Weights of a small image captioner: batches of 256, trained on made-up waving flags.
Rows from block 5 of the image encoder, named by matrix and row number. Rows with one number belong to one neuron. Each number is 200 + 30 x the weight over its row's rms, rounded and kept within 0 to 999. All counts start at 0. After the name is the row's rms in percent of the matrix's.
# fc1: MLP up (encoder.blocks.5.mlp.fc1.weight, 768x192), inputs 0-63
# fc2: MLP down (encoder.blocks.5.mlp.fc2.weight, 192x768, transposed), outputs 0-63
fc1.100,106,153,212,257,211,187,184,130,172,155,158,171,233,157,186,244,197,209,205,209,159,160,186,149,228,254,163,240,182,208,256,158,166,228,195,211,169,220,196,219,211,144,156,171,189,212,216,180,167,205,163,180,200,223,182,224,180,157,162,171,171,177,192,194,181
fc2.100,100,207,167,138,201,195,213,220,244,191,170,176,219,231,177,218,191,179,171,187,221,213,194,152,165,197,196,208,226,209,188,245,196,183,213,205,190,186,214,159,116,239,223,152,213,190,159,167,225,207,209,198,217,152,198,202,266,196,247,229,219,184,182,194,171
fc1.101,123,185,202,238,218,158,220,255,219,166,239,220,166,173,233,192,209,228,175,222,235,229,202,174,187,154,230,180,195,198,232,147,198,204,241,188,229,185,163,165,179,150,177,190,172,164,178,220,186,221,224,136,253,150,191,178,185,179,181,230,169,167,191,191,222
fc2.101,117,183,219,156,224,139,171,201,178,221,179,192,205,214,225,201,165,176,201,160,194,167,239,217,228,214,222,205,188,175,166,197,230,209,190,183,243,208,185,160,165,199,172,176,188,175,216,203,223,151,196,161,160,183,240,206,199,220,168,159,149,278,178,191,236
fc1.102,114,234,182,217,238,214,208,213,255,133,179,192,226,190,177,120,181,149,240,212,160,158,211,234,182,138,158,210,187,215,201,213,204,214,261,220,154,216,210,214,174,209,144,138,211,237,228,210,173,167,161,203,213,242,230,216,165,142,198,156,200,194,219,247,226
fc2.102,111,250,195,165,141,169,236,181,161,201,221,200,172,223,258,215,156,181,207,196,167,233,208,178,221,179,224,231,202,242,253,199,188,230,204,158,147,184,218,149,255,217,185,262,236,137,203,153,182,197,216,205,188,190,183,211,227,124,209,226,240,175,185,223,206
fc1.103,117,199,211,229,220,201,177,197,137,192,207,196,178,166,196,194,161,184,184,214,207,183,204,209,204,226,205,195,272,213,204,226,181,243,141,227,229,178,223,189,167,198,183,157,205,243,195,133,180,204,156,219,193,199,234,223,144,221,210,172,211,226,202,179,173
fc2.103,118,165,164,152,179,220,182,247,158,212,164,208,158,176,202,222,215,179,187,163,213,200,232,255,199,220,210,228,226,197,193,232,195,195,159,157,190,135,206,177,175,197,228,175,162,130,192,201,183,212,238,271,168,215,219,216,231,182,226,239,178,267,212,171,201
fc1.104,108,230,177,239,200,195,188,185,201,239,231,191,266,147,227,222,181,186,196,153,198,202,210,232,149,267,190,216,204,173,231,181,170,276,164,196,185,161,155,209,254,248,192,148,193,221,136,192,218,156,258,238,203,176,172,208,197,180,164,193,246,187,164,213,165
fc2.104,108,239,198,167,141,202,178,208,235,229,219,162,216,162,191,229,155,166,213,179,236,198,201,214,142,225,138,209,194,208,189,201,204,225,212,210,155,145,220,163,167,191,163,169,227,236,224,200,175,189,238,281,223,204,142,214,246,165,146,195,150,185,202,216,236
fc1.106,052,235,222,222,230,157,208,255,177,164,235,154,199,189,221,260,211,176,191,268,194,196,249,193,191,166,192,220,194,154,190,199,249,252,169,220,219,208,256,176,169,220,198,163,164,200,194,198,249,175,212,189,239,227,191,206,160,204,213,221,202,185,216,204,194
fc2.106,050,213,150,200,178,120,171,203,204,237,229,214,171,225,195,213,119,193,234,158,144,213,199,229,170,230,213,174,205,211,241,197,206,207,137,162,190,184,236,213,172,192,239,179,193,209,177,214,187,157,198,264,168,217,186,194,201,148,197,227,182,225,191,219,181
fc1.107,121,187,268,194,151,181,205,197,208,248,195,228,205,225,192,199,146,207,242,200,206,213,241,234,191,235,247,224,170,191,183,163,228,196,196,196,210,189,188,262,187,212,175,213,214,212,175,163,209,183,103,173,189,263,284,160,183,257,202,251,163,212,206,168,246
fc2.107,123,165,216,187,153,208,218,239,152,228,184,225,235,218,196,257,252,189,191,197,220,230,246,205,201,203,182,196,280,197,169,196,169,167,197,174,188,198,206,194,197,195,193,205,148,134,211,197,181,179,203,224,131,199,218,224,184,168,224,221,169,248,216,226,219
fc1.108,154,212,182,224,178,142,225,186,196,218,215,247,220,228,272,209,181,205,220,161,155,236,189,231,202,226,216,202,166,207,238,192,216,192,143,160,197,157,204,218,209,152,240,237,204,183,215,178,189,245,203,214,192,148,189,140,215,130,229,185,189,215,192,137,180
fc2.108,133,226,132,213,163,235,210,201,202,196,226,197,167,246,162,181,230,160,222,216,232,222,170,224,190,210,215,217,223,259,230,164,191,224,241,236,181,150,205,216,246,215,187,201,165,183,277,174,179,144,183,206,205,230,205,193,202,241,161,198,199,184,218,199,196
fc1.109,106,227,184,178,180,204,221,129,161,252,221,205,197,204,192,205,212,175,166,222,200,183,208,235,201,178,209,217,206,209,217,174,199,239,175,255,156,133,189,209,183,166,222,193,186,226,221,222,211,189,206,144,185,198,224,208,203,192,148,193,207,174,149,190,207
fc2.109,107,189,149,185,168,243,197,156,207,209,192,222,214,222,167,174,192,159,198,234,198,214,233,216,212,215,198,213,201,200,203,172,215,147,186,192,211,142,191,162,196,227,227,93,164,177,206,209,187,186,212,216,196,258,224,224,183,176,239,212,170,230,208,215,220
fc1.110,121,206,146,192,216,171,157,202,187,161,113,201,190,246,201,201,166,183,226,174,255,170,242,164,214,229,219,180,182,221,203,246,221,186,228,231,176,214,198,163,197,190,255,200,198,232,223,202,217,169,221,230,215,172,156,185,176,148,213,155,219,198,220,193,207
fc2.110,124,235,158,179,182,220,231,201,184,192,167,208,194,204,252,222,193,227,227,219,263,189,203,171,230,200,245,190,180,171,199,210,213,231,192,247,195,162,168,197,187,193,229,197,143,250,189,220,115,220,177,158,178,205,180,226,215,184,239,216,155,155,165,268,186
fc1.112,084,167,187,234,224,182,187,155,173,209,178,206,135,172,162,214,197,181,215,181,200,206,224,197,167,205,201,166,213,226,156,193,209,160,209,198,174,232,250,143,168,201,186,224,171,223,193,197,154,249,183,186,163,200,144,172,216,255,185,249,187,225,193,173,197
fc2.112,093,222,238,185,182,138,193,192,178,195,226,192,164,175,195,211,189,187,241,204,156,221,185,274,202,174,251,205,199,187,201,187,175,213,258,161,238,186,171,225,173,207,252,240,169,178,217,149,245,181,176,172,189,172,229,176,221,231,182,229,281,190,181,191,243
fc1.114,108,182,196,169,201,162,228,197,193,185,224,181,224,264,187,239,244,236,226,157,277,231,201,200,157,194,176,166,176,167,201,200,199,172,151,203,165,211,191,156,231,181,189,216,179,234,206,179,167,248,251,269,172,182,188,238,177,218,171,208,193,187,236,220,236
fc2.114,112,220,192,203,201,208,167,172,236,177,214,207,205,196,148,156,122,174,193,210,197,169,232,207,177,228,206,176,205,245,162,157,142,151,263,218,212,236,169,199,183,198,227,171,182,223,183,181,171,179,186,260,150,184,183,180,195,190,181,278,205,211,243,212,227
fc1.115,110,223,191,158,236,223,167,219,227,244,207,212,167,182,207,200,174,138,210,198,174,229,195,212,146,193,194,253,211,158,154,199,203,228,195,224,185,221,195,208,167,194,186,214,189,182,250,183,119,223,178,167,229,159,243,223,169,196,169,168,217,258,197,197,207
fc2.115,110,201,205,210,216,249,194,177,194,227,220,204,204,174,219,197,208,206,207,170,168,198,210,194,248,207,163,154,210,243,200,270,161,192,175,121,156,155,198,144,188,205,271,252,191,164,231,208,200,227,170,245,231,200,197,201,203,196,201,162,164,176,214,170,183
fc1.116,045,205,248,192,177,194,225,115,223,196,219,211,244,119,256,306,189,195,249,186,156,232,219,230,219,220,128,205,206,204,186,189,229,192,194,229,168,233,216,174,242,196,190,248,190,144,168,186,216,169,221,192,206,159,219,241,175,206,178,196,230,214,179,190,222
fc2.116,048,188,171,181,241,208,179,188,167,209,210,216,184,246,253,156,225,170,213,208,203,229,171,222,168,201,206,178,237,218,206,202,179,203,224,177,169,177,227,196,166,238,222,145,172,209,212,185,169,228,138,225,176,218,194,171,214,197,267,188,154,144,204,260,219
fc1.117,105,127,219,205,200,141,200,187,196,171,199,207,193,187,174,212,170,218,185,136,162,244,188,224,148,163,232,182,219,208,272,173,206,197,198,158,239,235,200,186,214,185,164,220,219,179,199,189,186,170,178,184,171,231,240,233,227,231,182,195,173,210,229,208,189
fc2.117,111,223,178,171,229,208,203,214,202,216,231,194,175,280,194,208,207,234,158,154,224,168,187,166,191,203,150,201,161,202,192,171,155,132,253,188,237,184,193,164,182,235,181,181,276,189,221,202,244,184,190,252,186,112,188,197,214,210,166,192,187,173,232,201,167
fc1.118,098,176,163,224,209,193,228,210,218,207,111,198,225,189,168,188,165,239,141,203,184,169,147,204,183,202,232,198,221,207,226,166,213,212,243,208,200,257,241,205,202,166,216,208,183,201,232,175,228,216,162,150,256,165,214,216,218,203,205,266,211,219,189,180,215
fc2.118,101,205,185,236,198,231,155,156,216,199,257,208,228,181,235,215,193,210,148,212,153,182,164,177,207,222,206,203,259,244,206,188,211,178,248,205,167,187,214,159,246,231,201,164,206,169,184,163,230,206,198,188,132,178,147,205,172,175,201,159,202,201,190,162,186
fc1.119,110,160,196,212,205,135,205,204,254,221,184,179,235,201,144,166,250,189,202,150,176,162,219,158,211,219,245,184,183,161,170,155,206,213,172,168,223,195,184,187,193,235,220,244,192,212,128,220,245,193,221,199,192,181,215,185,167,197,180,204,182,226,194,165,175
fc2.119,116,217,191,200,211,201,210,178,214,232,200,187,226,230,182,222,190,203,196,181,204,220,213,174,169,221,172,186,220,211,263,251,205,172,237,173,149,185,193,129,181,254,226,175,182,164,215,226,249,207,219,232,192,173,215,234,232,146,132,201,239,174,220,199,166
fc1.121,122,232,227,172,246,181,151,234,211,140,227,183,186,154,189,186,208,206,218,174,190,181,169,167,230,189,236,233,196,152,269,209,198,231,197,192,220,154,187,205,185,229,161,203,191,206,270,216,159,237,200,172,212,219,203,175,193,256,169,208,219,179,224,181,236
fc2.121,112,225,227,149,206,229,177,176,179,210,200,144,203,255,193,122,200,178,174,167,173,216,211,170,196,221,170,177,217,166,200,196,190,159,217,204,197,167,188,83,231,226,187,194,275,186,159,159,256,242,159,244,212,187,164,212,205,179,201,262,188,179,211,224,188
fc1.122,101,236,179,250,178,176,150,193,204,174,188,188,228,152,143,208,192,164,213,225,223,229,210,169,183,161,237,175,233,208,206,211,195,165,201,197,192,185,204,158,188,173,208,185,179,218,250,162,188,245,155,199,214,167,154,218,178,181,234,224,230,119,244,230,175
fc2.122,107,242,198,160,159,225,153,185,252,172,263,179,261,191,202,208,180,193,145,191,208,186,193,206,238,222,209,170,183,213,197,216,225,202,239,207,153,170,265,155,147,212,231,234,193,201,203,168,225,186,207,211,148,212,220,200,218,185,178,162,221,218,216,187,202
fc1.123,099,192,191,262,209,228,233,199,211,183,228,240,226,179,176,243,156,215,243,177,216,204,177,221,205,203,118,164,191,199,219,196,164,217,209,205,197,244,186,254,262,175,186,220,263,166,228,213,229,225,195,215,164,126,219,208,248,192,202,206,238,220,183,199,251
fc2.123,105,147,220,164,180,149,155,157,216,213,159,214,209,194,157,206,224,162,172,185,181,177,200,154,214,231,217,208,208,237,208,167,236,163,196,173,173,178,183,152,193,217,209,153,231,220,236,223,217,177,194,195,207,199,214,189,188,203,197,127,186,165,207,182,156
fc1.125,093,195,209,218,198,203,204,176,199,211,220,229,155,177,223,266,245,193,185,205,256,189,221,152,161,247,137,189,206,162,197,173,159,232,166,186,173,232,176,180,169,198,198,204,171,160,161,207,211,196,232,181,189,215,249,210,222,184,167,212,213,218,144,135,231
fc2.125,094,249,166,253,147,209,206,223,241,226,193,184,222,221,202,234,235,175,174,219,191,194,203,240,202,169,178,204,191,176,230,239,177,193,215,196,150,229,200,187,174,227,195,171,138,182,192,211,162,148,175,176,166,182,175,213,253,139,152,167,238,191,237,146,189
fc1.126,130,233,185,202,188,169,242,202,120,167,170,192,254,180,241,207,213,236,226,185,212,201,204,162,175,216,184,230,266,178,226,223,216,227,177,183,184,186,183,189,219,183,202,176,193,275,266,227,154,206,239,222,205,181,158,166,213,169,225,242,188,219,197,199,201
fc2.126,127,213,172,140,215,186,218,184,164,176,104,180,237,179,194,206,191,226,196,126,193,212,153,130,185,231,157,227,193,205,173,165,221,219,206,249,210,186,215,246,161,231,220,168,218,252,231,185,146,164,219,252,166,235,195,179,207,170,205,211,206,133,199,247,163
fc1.127,115,214,237,199,180,236,201,224,178,124,201,165,160,170,198,173,163,206,186,173,217,205,184,211,234,181,210,219,205,218,256,210,203,262,221,203,169,184,226,212,178,210,163,218,192,167,250,208,171,192,176,175,228,223,180,150,194,235,225,218,232,177,199,219,174
fc2.127,115,218,221,147,198,229,188,164,190,184,232,184,238,246,162,188,205,195,207,181,270,215,175,185,203,206,212,189,194,197,150,204,212,161,217,135,233,178,198,165,251,203,202,194,201,188,153,164,167,199,193,193,174,190,173,217,239,225,183,219,167,204,195,243,209
fc1.128,105,215,214,202,202,201,228,185,151,198,214,178,296,195,156,238,145,165,220,196,211,152,232,189,201,243,172,147,222,187,211,164,201,248,168,238,151,166,206,173,183,231,188,175,155,231,187,185,220,196,235,205,224,173,154,260,205,193,197,226,179,160,258,213,248
fc2.128,101,245,154,171,179,179,188,150,228,213,180,171,235,232,226,212,156,213,165,221,231,251,189,150,166,158,215,193,217,253,200,192,223,189,228,200,147,177,230,173,160,201,198,152,192,205,182,188,206,174,214,211,206,199,225,214,259,157,218,200,210,172,154,182,182
fc1.129,035,223,163,235,196,191,193,172,191,216,203,205,225,146,221,263,216,207,235,231,204,225,231,222,175,204,192,174,217,157,219,201,151,237,215,238,202,257,196,171,274,215,204,260,156,175,169,163,241,217,185,201,230,201,228,222,173,210,230,200,216,202,194,185,218
fc2.129,035,200,185,163,203,221,230,214,206,210,157,237,147,188,226,177,209,211,173,194,191,237,181,178,214,227,199,185,186,201,212,204,176,225,284,194,235,200,201,168,245,172,248,213,179,255,176,170,195,187,177,230,171,170,152,181,151,180,239,240,180,169,161,210,190
fc1.130,088,149,187,207,201,171,205,184,200,196,222,191,185,163,181,202,185,160,158,182,228,206,214,233,215,203,182,236,202,179,219,258,208,173,193,178,226,176,249,198,214,232,243,197,151,200,204,140,233,176,202,158,231,200,232,269,198,190,201,180,171,207,188,169,237
fc2.130,092,194,179,167,151,173,206,162,229,202,217,187,238,179,234,221,171,156,156,244,227,181,192,214,218,191,248,228,219,210,190,220,222,189,236,168,191,216,199,180,188,216,211,148,181,187,226,180,224,135,155,218,143,180,206,161,187,203,186,148,194,181,206,254,211
fc1.131,118,226,205,182,217,194,165,176,203,164,212,138,167,163,212,184,188,215,198,165,175,160,187,185,186,174,236,195,178,199,254,215,236,246,207,183,195,130,204,204,170,209,169,203,206,243,271,185,180,236,217,157,237,206,188,184,165,260,211,182,187,156,245,160,199
fc2.131,112,213,203,132,191,214,174,175,210,252,195,164,236,304,151,146,176,168,192,198,228,220,199,181,202,230,172,198,210,180,199,224,212,174,236,199,199,189,182,115,217,198,170,198,220,205,153,169,270,240,182,240,198,174,128,258,209,196,194,261,207,195,202,248,191
fc1.132,110,213,216,192,202,200,160,232,168,176,209,193,199,138,231,197,228,247,210,212,179,188,156,206,200,150,227,226,177,156,236,222,218,190,203,162,223,179,236,267,248,241,190,218,140,225,261,184,147,229,192,170,253,195,227,160,173,198,173,221,140,169,218,153,228
fc2.132,105,208,227,174,187,222,200,234,164,190,161,191,207,220,173,157,210,173,195,174,171,173,178,196,231,242,182,223,245,203,169,247,173,181,224,228,179,186,195,121,201,226,184,221,219,191,173,177,265,225,161,244,132,201,180,214,244,222,197,235,187,212,196,230,236
fc1.133,119,192,247,232,224,247,237,167,170,149,173,177,253,200,198,152,261,169,156,239,138,166,164,190,168,198,208,230,188,220,196,196,172,238,159,202,215,197,201,201,199,153,208,189,157,147,232,197,215,169,151,197,201,202,215,172,191,203,197,228,254,221,207,217,220
fc2.133,123,217,201,176,211,169,151,200,155,169,214,136,189,202,173,215,192,161,164,172,156,180,188,166,123,180,234,145,239,174,215,267,200,187,275,191,231,207,163,211,168,209,255,152,196,171,184,172,181,210,221,198,220,217,151,191,282,218,228,172,197,190,213,231,210
fc1.134,086,189,220,265,231,256,239,236,182,216,156,219,243,213,189,257,163,223,221,123,202,215,226,281,218,297,128,191,193,179,206,195,253,164,182,215,248,216,245,216,211,223,213,194,216,173,236,221,135,157,206,141,153,169,180,206,160,194,214,198,123,191,177,199,209
fc2.134,097,210,169,193,171,177,160,180,266,235,205,223,177,220,252,151,178,173,181,197,161,175,207,198,183,189,157,180,210,229,164,229,148,237,210,211,235,182,232,168,223,217,183,203,213,196,139,157,184,218,142,282,182,164,247,128,214,237,194,196,237,226,152,177,204
fc1.135,122,211,206,203,245,207,154,191,196,248,225,181,197,207,217,241,222,176,206,233,239,179,216,213,225,190,168,200,135,171,194,160,217,187,210,195,262,181,157,216,201,159,194,229,127,211,149,184,229,210,246,203,248,181,138,193,211,169,203,241,199,159,190,185,184
fc2.135,117,167,179,187,203,165,178,226,205,224,174,249,276,196,123,191,164,208,205,226,238,129,180,184,130,180,208,177,252,187,159,195,189,159,182,202,225,175,253,193,189,156,176,166,109,187,191,151,209,209,192,195,145,218,211,177,228,192,157,201,143,204,187,196,201
fc1.136,107,196,228,269,180,220,187,158,224,221,245,229,179,178,170,244,227,194,214,194,234,200,147,185,148,209,211,192,222,215,197,185,155,162,180,183,213,220,179,174,240,165,214,227,208,208,188,314,214,216,172,156,143,207,236,182,244,223,209,151,248,203,203,202,178
fc2.136,103,216,180,197,241,150,201,180,237,208,215,153,270,176,165,198,182,222,203,166,189,198,195,172,233,248,110,199,217,225,188,205,208,182,222,163,201,192,131,182,152,239,218,188,195,175,211,118,252,254,199,189,209,130,199,258,170,196,243,200,177,248,188,159,205
fc1.137,112,236,177,214,188,122,186,187,194,182,191,228,148,251,188,199,179,236,196,221,184,316,208,212,202,231,141,210,148,232,252,181,259,208,269,201,202,222,156,139,189,231,140,163,177,205,210,209,192,172,214,233,187,152,167,141,205,185,204,201,198,216,241,173,240
fc2.137,108,171,163,274,200,211,184,167,277,190,209,190,239,209,230,243,203,167,185,199,233,148,169,227,227,158,209,187,224,206,211,198,191,178,174,249,196,183,146,213,179,203,198,217,167,210,192,163,149,224,213,222,147,203,176,162,217,192,212,146,244,185,213,214,195
fc1.138,119,173,180,245,245,164,187,176,166,180,188,186,219,189,199,159,187,251,195,219,201,235,169,192,191,176,224,185,259,144,224,182,159,250,183,146,147,203,194,225,158,224,205,235,195,124,230,224,217,137,181,202,238,199,216,247,222,192,224,245,211,200,175,208,173
fc2.138,122,198,131,159,198,228,182,272,197,230,237,231,155,246,176,191,215,170,190,185,194,165,214,230,196,244,179,155,179,176,191,220,164,156,180,182,205,169,264,169,246,170,196,238,151,214,196,172,152,158,155,162,204,184,143,190,201,197,169,203,171,203,167,182,162
fc1.139,092,146,171,159,269,214,258,175,241,166,242,182,230,180,228,186,159,225,215,214,183,172,241,205,162,249,179,187,230,170,177,194,216,223,185,190,224,236,255,194,212,214,180,204,181,245,179,177,128,237,239,130,181,239,183,211,211,273,181,192,198,222,223,159,213
fc2.139,095,235,147,205,176,217,146,241,182,208,216,181,187,213,188,183,217,199,238,228,223,204,205,152,194,219,236,215,226,225,207,209,223,255,274,204,175,212,189,191,209,132,298,201,173,181,195,191,251,189,161,189,200,236,178,178,183,204,213,239,209,221,149,214,218
fc1.140,075,199,217,184,168,165,216,192,179,172,236,173,185,212,195,256,231,213,230,174,177,235,226,191,185,221,229,203,207,178,150,229,205,193,169,243,206,210,195,241,202,200,199,247,207,187,200,202,226,180,204,201,191,183,185,179,161,245,247,216,224,173,238,140,162
fc2.140,072,221,153,197,183,225,187,215,217,191,210,236,204,183,173,208,228,155,191,227,227,163,202,201,141,219,106,168,177,196,144,239,215,195,263,204,190,178,218,218,230,208,226,198,189,201,237,185,232,224,191,210,231,242,167,218,175,222,215,220,187,189,174,185,225
fc1.141,109,247,146,195,182,155,154,267,156,142,164,207,166,169,190,227,159,186,154,127,206,186,211,249,178,205,195,189,215,193,254,196,176,190,247,202,248,225,215,158,174,199,182,190,165,216,241,164,194,229,201,204,171,156,231,215,150,216,219,220,164,192,245,209,176
fc2.141,108,189,163,205,172,193,192,187,252,192,205,182,176,212,223,168,165,193,191,199,213,186,234,131,246,168,192,194,247,245,173,278,168,177,218,181,212,148,192,117,182,187,175,180,211,172,243,192,227,183,172,240,168,216,134,139,219,160,200,197,215,181,229,204,212
fc1.142,025,182,279,187,216,260,232,155,211,176,222,215,268,134,183,247,192,213,215,167,215,266,191,233,181,220,207,199,216,139,176,202,248,234,152,187,236,214,185,233,185,220,188,219,199,205,209,163,171,217,219,177,182,225,249,192,171,218,285,194,193,225,174,185,135
fc2.142,024,194,168,228,239,163,116,140,185,265,195,209,199,226,154,201,184,219,198,173,222,238,222,190,223,183,167,232,208,202,208,183,221,162,218,181,193,241,173,172,169,180,213,180,163,172,206,235,185,218,181,248,201,225,198,184,227,184,175,216,215,166,163,223,235
fc1.144,113,229,251,216,192,165,179,162,177,173,216,187,243,224,223,256,156,166,180,263,178,154,158,198,196,161,228,158,177,235,256,178,183,156,217,220,140,155,132,170,125,216,162,192,184,234,201,231,169,178,219,189,211,213,213,207,194,166,203,213,210,200,195,225,245
fc2.144,115,229,155,200,167,206,182,162,219,187,185,151,172,202,170,139,194,205,193,168,170,181,199,167,181,203,215,205,255,224,205,202,221,158,208,182,210,171,194,192,160,218,162,147,216,199,196,179,157,207,171,236,183,154,193,210,253,154,247,217,218,210,215,185,137
fc1.145,105,176,192,207,171,189,234,211,177,173,192,192,185,185,183,238,193,173,194,183,178,198,187,174,160,222,211,193,199,182,261,172,179,187,149,222,178,159,162,203,162,181,180,183,198,214,203,233,186,198,219,177,170,197,274,185,229,188,167,178,160,163,191,181,172
fc2.145,111,214,172,242,220,151,169,161,212,181,206,151,216,216,165,222,180,195,162,189,244,203,192,176,209,189,164,251,217,235,233,175,188,144,250,225,201,141,264,153,188,227,218,170,231,188,276,112,265,180,221,240,191,184,182,219,168,182,150,177,198,202,222,204,236
fc1.146,108,190,196,173,217,200,206,165,178,230,201,177,190,154,194,190,149,168,195,241,211,185,192,159,209,170,224,199,165,194,241,164,171,252,219,266,190,210,177,220,203,152,219,208,212,162,231,260,196,169,178,225,233,242,185,202,235,209,167,233,193,192,222,169,188
fc2.146,114,204,203,135,210,218,157,209,158,157,298,178,244,191,195,221,177,187,151,168,175,230,187,196,182,201,167,153,222,202,231,185,236,153,196,161,221,158,192,218,244,228,187,175,177,186,195,172,158,232,184,203,204,200,195,183,183,227,197,217,188,192,194,221,204
fc1.147,126,188,186,255,201,196,220,173,167,162,216,210,212,152,182,135,202,166,147,205,163,214,178,212,216,203,179,225,241,209,204,234,172,213,230,208,204,189,238,205,221,229,188,175,230,203,235,128,212,150,206,207,228,198,210,209,203,241,200,233,154,222,199,191,201
fc2.147,124,222,229,175,262,194,110,209,179,172,244,227,210,142,160,197,204,202,189,118,111,155,167,200,215,206,241,197,170,233,156,223,219,194,200,166,211,168,209,135,159,163,222,235,170,189,249,212,200,217,182,281,162,222,150,176,249,180,194,192,192,225,176,248,151
fc1.148,109,217,175,174,216,194,213,178,156,228,159,219,222,147,143,187,230,191,158,161,157,192,228,200,225,169,188,209,167,202,193,114,187,245,171,204,191,206,208,180,233,202,160,223,245,215,202,178,205,234,189,228,135,205,191,257,204,233,180,249,235,194,145,195,243
fc2.148,106,197,206,156,172,208,171,168,251,184,201,202,133,180,79,250,211,218,233,192,212,219,193,188,194,210,189,163,234,225,219,240,221,149,162,151,176,179,187,199,204,248,219,187,135,186,203,216,165,158,279,183,176,215,222,199,239,152,169,185,223,180,197,209,191
fc1.149,126,182,222,204,269,273,218,189,204,168,193,216,258,194,171,152,176,134,180,197,195,187,198,230,187,165,212,168,189,184,150,179,147,200,192,190,185,192,205,194,228,207,223,131,191,214,206,200,232,172,201,160,208,184,179,199,213,159,183,203,230,213,174,242,188
fc2.149,121,201,155,160,181,174,191,248,172,145,272,198,225,228,133,164,180,237,221,204,206,164,166,222,204,176,217,168,252,239,228,213,220,189,230,153,211,193,202,180,181,213,218,156,167,188,190,208,210,218,197,180,121,225,157,236,237,226,196,161,192,206,193,233,163
fc1.150,103,196,217,146,207,212,211,185,210,205,224,231,94,184,222,181,170,189,204,191,188,207,186,250,258,158,185,200,169,159,196,154,169,217,175,163,202,189,182,162,231,209,204,168,175,224,169,184,148,211,197,178,243,185,228,189,177,245,234,142,150,187,278,224,169
fc2.150,106,208,207,162,205,240,144,158,200,253,206,215,193,303,213,187,249,125,210,168,198,257,140,207,222,262,159,184,179,169,227,163,189,166,211,165,198,174,137,179,216,193,223,179,165,174,225,148,229,177,186,234,178,214,157,212,196,201,204,236,185,219,210,227,192
fc1.151,124,163,247,190,173,185,183,205,192,205,235,202,229,205,228,188,208,181,205,211,218,256,264,226,251,224,188,175,188,212,245,181,170,216,179,267,216,242,180,219,149,164,198,178,220,170,234,200,228,169,163,175,172,154,220,218,269,229,206,193,195,200,158,193,204
fc2.151,116,158,205,210,191,216,149,159,216,151,257,249,172,191,216,176,194,208,191,179,255,213,174,194,206,226,209,224,202,225,216,244,220,147,235,240,182,192,212,196,149,194,227,196,119,199,140,143,201,218,215,228,172,196,192,192,189,179,118,208,196,179,229,260,172
fc1.153,108,185,184,220,185,188,230,173,208,189,165,245,257,215,133,237,240,159,151,215,222,210,173,222,163,149,222,177,205,221,192,227,157,236,169,201,158,170,159,213,221,212,224,234,180,198,199,166,253,155,229,201,152,173,225,199,173,219,188,214,220,194,153,195,160
fc2.153,112,186,204,244,224,155,161,149,232,242,242,171,165,164,210,215,188,190,204,202,189,206,184,214,213,169,179,195,205,213,224,205,210,179,217,173,240,143,169,158,166,211,182,160,231,193,242,208,193,176,185,200,235,232,185,253,191,115,229,160,190,221,257,143,155
fc1.154,118,148,174,195,177,226,203,150,154,188,200,217,242,206,192,226,196,184,193,269,236,158,189,193,241,184,167,171,201,212,189,241,180,239,178,222,184,212,223,216,170,185,209,181,220,213,218,191,184,162,194,210,192,185,220,213,225,243,186,252,226,192,256,163,232
fc2.154,119,231,189,197,194,175,194,172,176,145,209,194,153,154,121,191,216,220,186,151,198,224,203,199,143,210,200,224,188,195,210,218,155,158,212,206,245,167,186,192,160,174,218,192,223,175,214,121,164,211,211,131,203,262,165,215,289,199,218,198,231,154,224,221,191
fc1.155,105,170,212,236,224,145,217,172,205,253,181,203,214,204,191,222,123,227,186,185,153,140,244,237,220,178,237,175,167,192,251,200,168,190,177,233,162,249,202,222,155,211,244,168,156,212,223,203,190,172,238,235,221,171,191,210,184,191,181,204,233,210,189,167,188
fc2.155,105,191,174,150,222,134,181,198,241,194,198,207,221,183,183,235,215,194,159,203,179,192,162,176,185,227,236,195,234,189,245,205,236,205,154,247,193,167,204,182,230,172,223,199,215,176,181,192,189,188,159,247,212,179,196,219,203,220,209,185,205,252,158,192,199
fc1.156,123,184,178,224,190,184,222,224,230,199,184,215,229,191,192,185,235,112,163,218,182,196,181,158,207,205,249,215,203,181,215,188,229,150,204,253,155,179,203,188,165,169,188,180,198,211,219,257,175,220,178,190,197,123,155,194,201,263,238,237,193,202,144,199,236
fc2.156,116,200,190,158,199,266,190,185,188,201,231,181,157,171,191,197,246,194,264,229,145,212,238,163,149,207,173,190,223,209,188,192,170,232,215,201,183,161,254,232,280,250,236,163,197,189,164,162,179,224,232,264,197,209,150,172,245,194,169,210,205,224,191,217,159
fc1.157,106,180,211,193,202,182,194,174,195,197,195,222,205,214,199,226,212,177,172,186,221,229,191,217,157,237,195,193,199,222,192,191,195,221,220,211,179,254,212,185,246,198,148,158,182,187,187,186,216,195,256,191,161,222,196,198,192,185,271,162,193,245,212,186,219
fc2.157,104,180,203,222,200,215,186,169,187,250,157,171,252,208,171,187,201,172,188,214,175,199,208,204,238,201,256,198,230,236,199,249,185,189,234,209,167,194,207,201,144,205,242,190,171,149,197,156,215,212,203,229,211,138,121,196,268,205,224,211,214,210,219,214,163
fc1.158,116,183,245,177,226,178,162,194,190,134,235,210,266,251,185,199,257,159,195,167,198,227,162,165,226,261,206,234,234,207,185,227,224,162,213,234,223,177,247,176,236,179,160,146,137,209,158,190,214,216,204,232,168,253,182,200,198,142,191,143,193,207,261,180,197
fc2.158,115,173,154,172,196,209,167,226,187,189,190,214,195,231,188,168,241,215,178,250,196,201,202,184,199,216,195,159,176,192,231,196,172,138,251,192,201,191,187,202,225,226,202,229,169,232,216,205,154,171,169,153,211,179,202,151,214,153,191,232,212,83,215,260,206
fc1.159,110,160,190,200,182,182,163,188,179,151,174,171,255,200,185,240,205,131,135,174,204,174,164,210,206,193,156,197,181,210,254,178,175,236,183,198,195,159,221,168,157,209,154,195,212,158,208,224,222,187,130,168,215,189,146,226,214,183,252,234,202,180,192,213,303
fc2.159,111,226,141,167,200,175,190,214,220,186,179,179,191,202,209,177,216,230,197,186,191,228,256,177,156,219,210,193,213,233,192,160,192,141,188,213,176,186,229,192,158,253,169,212,197,147,154,155,201,161,166,224,248,156,196,228,256,166,237,175,253,211,179,178,199